Weights of a small segmentation model: 12.7M parameters, 64-pixel images.
Rows from block 4 of the decoder of a small segmentation model, named by matrix and row number. Rows with one number belong to one channel. Each number is 128 + 32 x the weight over its row's rms, rounded and kept within 0 to 255. All counts start at 0. Numbers have three digits each.
After each channel's rows are labels from the 100 images, of 14976, where the channel reaches its highest value: "peak on" is the class under the peak. Only what is clearly more common there than usual is listed. The data: rosettes with rotational symmetry. In brackets: how many of the 100.
# convs1: 3x3 conv (decoder.decb.1.0.convs.1.weight, 64x64x3x3, standardized in use, each kernel summed), inputs 0-63
# convs2: expand pointwise conv (decoder.decb.1.0.convs.2.weight, 128x64x1x1, standardized in use, transposed), outputs 0-127

convs1.50:151125133179120137131163071144129117150110120115115164114150150158152084064135073087142154014176119079175125125155152105133112076114109120116155124068137145142190087133126160127125175122166127
convs2.50:092116128125151153078106109155115179086106255168100143149157112129149118096133148180145106133202178170124142133156105093080153104116105173123130116142180151141109100130150089108110093147137141122103125111177195102074180131087147133099143133142090157153095119115100127195100136120102094076096164106141159096107170141097160103129141091116161119139089115089170145075072131086141175129068
peak on: rosette (98)

convs1.61:107133206061068130131103144096139121108158131143125198159120151115143141153178167153109136127104123098147106149132133091093104151076055137159163164157141140103164137129098113177090119156084054
convs2.61:119105051097088167148176181116074094133129088140124121141066153128101167097074125145142171117095086119117099127106062128146056095108160105099134130085109101120112149174113148159120171069196135134105122178128151076148129145154136076093118093099117088109115155126139104143137161083119088148071094149132106144064192134154086155111154143105123088126090152193113165181139160142105067104136
peak on: rosette (91)

convs1.55:100181153145136153082181154145177109134135129160098075056106095155125139132112124161175151135132138095096136111095124135132084096153193118101149077075087161092135170130182074138100165104175145
convs2.55:150117102133105115164160107142150097087139097135086127131149132140176128127176138170030124133135132160074077086183094092165143133175111153103103070208182108163107097131164078180129099184123118151069105175167171134157133124062110121088139100124132160142123144075080097210101082135119123095143122086109097134072086105126105112146099163098084107126107145140122149144096137119142130092099
peak on: rosette (87)

convs1.56:124157167101133201170095101078115111150108109120126098096103138137085149131201131058118150124107088102157138113172117093159135141113109129160152199128122089176123190128144099168071142106123070
convs2.56:125212134164148153144163135165115102131152143158205145132086153106097094119102128122143116098115125137168151068149112179172112078118159108229157202108205117119094122156150147073131188087150101121144086083094073157153073105176130132154065098072128105130109067121154119115105112120148105146164108118139150117140134105172095147110088152178127100136137093102139126107170134157090102125127
peak on: backdrop (98)

convs1.12:129161131132112185145160089082125166122138182090103146147107123208192100117143166147121094147187111088102105092177158119143184123062072116090159122078136135132106120130120143149094136107109081
convs2.12:153150099092075114140170138095178149117099158166108155108156141170137181177108142153107167126099115104112094065128091148103068124154129087090178128138122096090101113132071168139123144107148146179125085084090110094159159133143158115141110116101156100102125094135171083075169060181131073153133096116161058138153107177087103158126152164109165107097176170156047152124166132174120111099157
peak on: backdrop (100)

convs1.3:121175082163165127147153116129119111191098147101156096102126123120146133137167135098093110127219124147112176163077108134119168090156101093144122145114121056103098161155139142127079103054143193
convs2.3:129180086199108145132126137153116192088144173154132102132134120097104156129172108125143121088161106126143159083144108144110165159149150161218130162212202137144190077150135123097113153137127130133115123073166153168154100087090047147112141162146138174138124118081131163130074134194127139143105155170100159086131131075124145120146131116157115113128119078107182162129095096072140153159072
peak on: rosette (96)

convs1.9:114087120201118173115086096113148083115153098082157158173088157172228106120136154136116154116136132104166109153144115088135101105075098127109131094149174115106128164166101115117123119089131206
convs2.9:185170111095134160117094165079092179171125117175135064121160125131146169116096134134162128064105115080118161100134111129147120116153182122129216093136131090111147194130089166150100147111160159161144133143081162150147160202122092155123105121094134102132156117057164115100172127170164120158197098188146187186121185130110099148114107148182142093143148165116145151151118141150098129145170
peak on: backdrop (97)

convs1.51:123109114140128100117154114149102118141137070100111138093109143144196178110199150140124108119082137121110235097088175150163084169180137072088173145107126133086102143075133128108119120151149119
convs2.51:113098120099185178124100105170135106194131159162127149066144173116098095178110146114130151187110115152111158121130187103086112075184161126174163132125099115115116154097114171126178135120152091155143119123083074129185081117092156150155073098127166129171060091092148133045159144072130101146125156051141136115129127127172102154117132171139102102129152171119138096189155121099084104130163
peak on: backdrop (97)

convs1.2:104149084161144146171143103184151195151094095107097153144169087125171123097139115031130091093106162118114096113152095136142142138129180087139164135149151125165142074066147125098183108133110152
convs2.2:110119158136122109111044100143087087099133128121091196084188113111122089186161139137114055131150150197160166165127080138170173119115105157156087193166128190130191100072159099118174075099098156117106157113177102115161133173137111144149112132138125124147088145146100118145128177112151070095099132077107071109105138158118136099127118122172120151184106189131138138112098169146163158125113
peak on: rosette (85)

convs1.47:098088191140139129171155122100132120142127118145085158152117178140078120120084144102171124156103116155134155084137165147135140113152167097148156168133113055143144149052143091075112130038114184
convs2.47:149126083122146057193095134123164072099116119111103159112156123128182121153136136130131112158098094105113135180140123140188122147096154103100152138083163108107125204213120134165128123107092103174194144166097091108171113116148172129137098092118144109131097152201175111082172120078125126155103124092182111175123128079202134143104182098158086154063119097136126153147120104085130088097128
peak on: backdrop (100)

convs1.33:113092097142082169177131090145129124114157084117145191112144142160093115103067142162112125105034115105091138118160125090152139102154140105146105139123188204158143070179124148111136159167101143
convs2.33:147120164143108120104123107115164198104130157051084143096163097063093137113118090137109127196170175132107143161100140201102169144121106143154135107110201217126142100149101102116141091146150131114132121103148181106161123226114118143147127206155123136143132187115120111135149153112092106101127174132130146126132131108086201104126104118112170149095084152114163130098046094152139111139102
peak on: rosette (100)

convs1.6:085110101122113137097107142183143103150105103130161140160128121099159140106140150096094095124098134160152133106013152161124160133137125130180130172244096116143096146163100169100118134118131086
convs2.6:156119151086156086190133109144145067170133094110143136072159135092157108124117115134105182190096126131074148154146145069154126067126174126079165102118099134135168137100100143148160134136118125138175076093090147091088107118085194094137097137135111138198131126090143087093154134108189126139144129129064140158172102212154131131169064119092074097130148159171149067146126120156138100118165
peak on: backdrop (96)

convs1.19:125163120154128125113109089125125115134149090134093134255122141114082116118117125123129126133104131128154119103090109102111165128127128143137102187206161140134068090156096140160117114113119138
convs2.19:151127120118060086120147170098178117142079148089150144146121098066144125129133158157132103127110159117088125126150146115119094080151143112091132128120111081096089147151111127161150108151053071111114137136107149159087153121141088132194145121084139110130078127160105102143147094104127099102189119128166021125177215033129126132123107143151135130126145127168152200093117098200121114076144
peak on: backdrop (100)

convs1.42:140144181106106132137150106137106089089090095092218126131140168126085087099115157154070143191119127112119134138148155145174135186177103087159190083069078114130112131147143140130123097152091144
convs2.42:140161154111220089143166081064146151181125133178147115187171121122121112164129102088100114182131092116092189142153214163172107098101141105160138113086140105102110122089107150074099178135159119128169130126086087109100154126187163124167153099103114079141121131106153131104110175159136144128123142130161113138165114149183093149124128149097126092060166154061115085152132124151155065171146
peak on: backdrop (89)

convs1.29:115084101162148180067103133165129177168115163103193183136059131133136128123113135134077119141137107146124109094154119130162096095106131139117129096144164091136140172104183057151053161133171119
convs2.29:110079108107076153185132125223119090127198123133143088124118133133164096112116131151128106111115100144221067051141097098096161094093093179133121105099153172165153117161181129089108138126136076111129098133137123105111068095125097134114099121110121144126117102077122100116107125113097080123084096107099129112117098119105112170112080137086130105229205157127122154177149162120096151124110
peak on: backdrop (99)

convs1.11:163152120079106122101096106079114175145157096140093151109115131108109114172095081156177137156184118097144103135104038124134132077110114113128146162097220157167168172134081155145148151112133151
convs2.11:152123118144109120053096168103059205147080111156091126129104108078081137082166203102129105097125194129139092118107152140128151138170155137134116168160076120150140133076156122126118116084116125149134170112175148138118115117070159120163107146115171119096159089149131086178141111191170162150128139118125130126161180120129187116139190176105186126136116130185103135033153093167107105124136
peak on: rosette (100)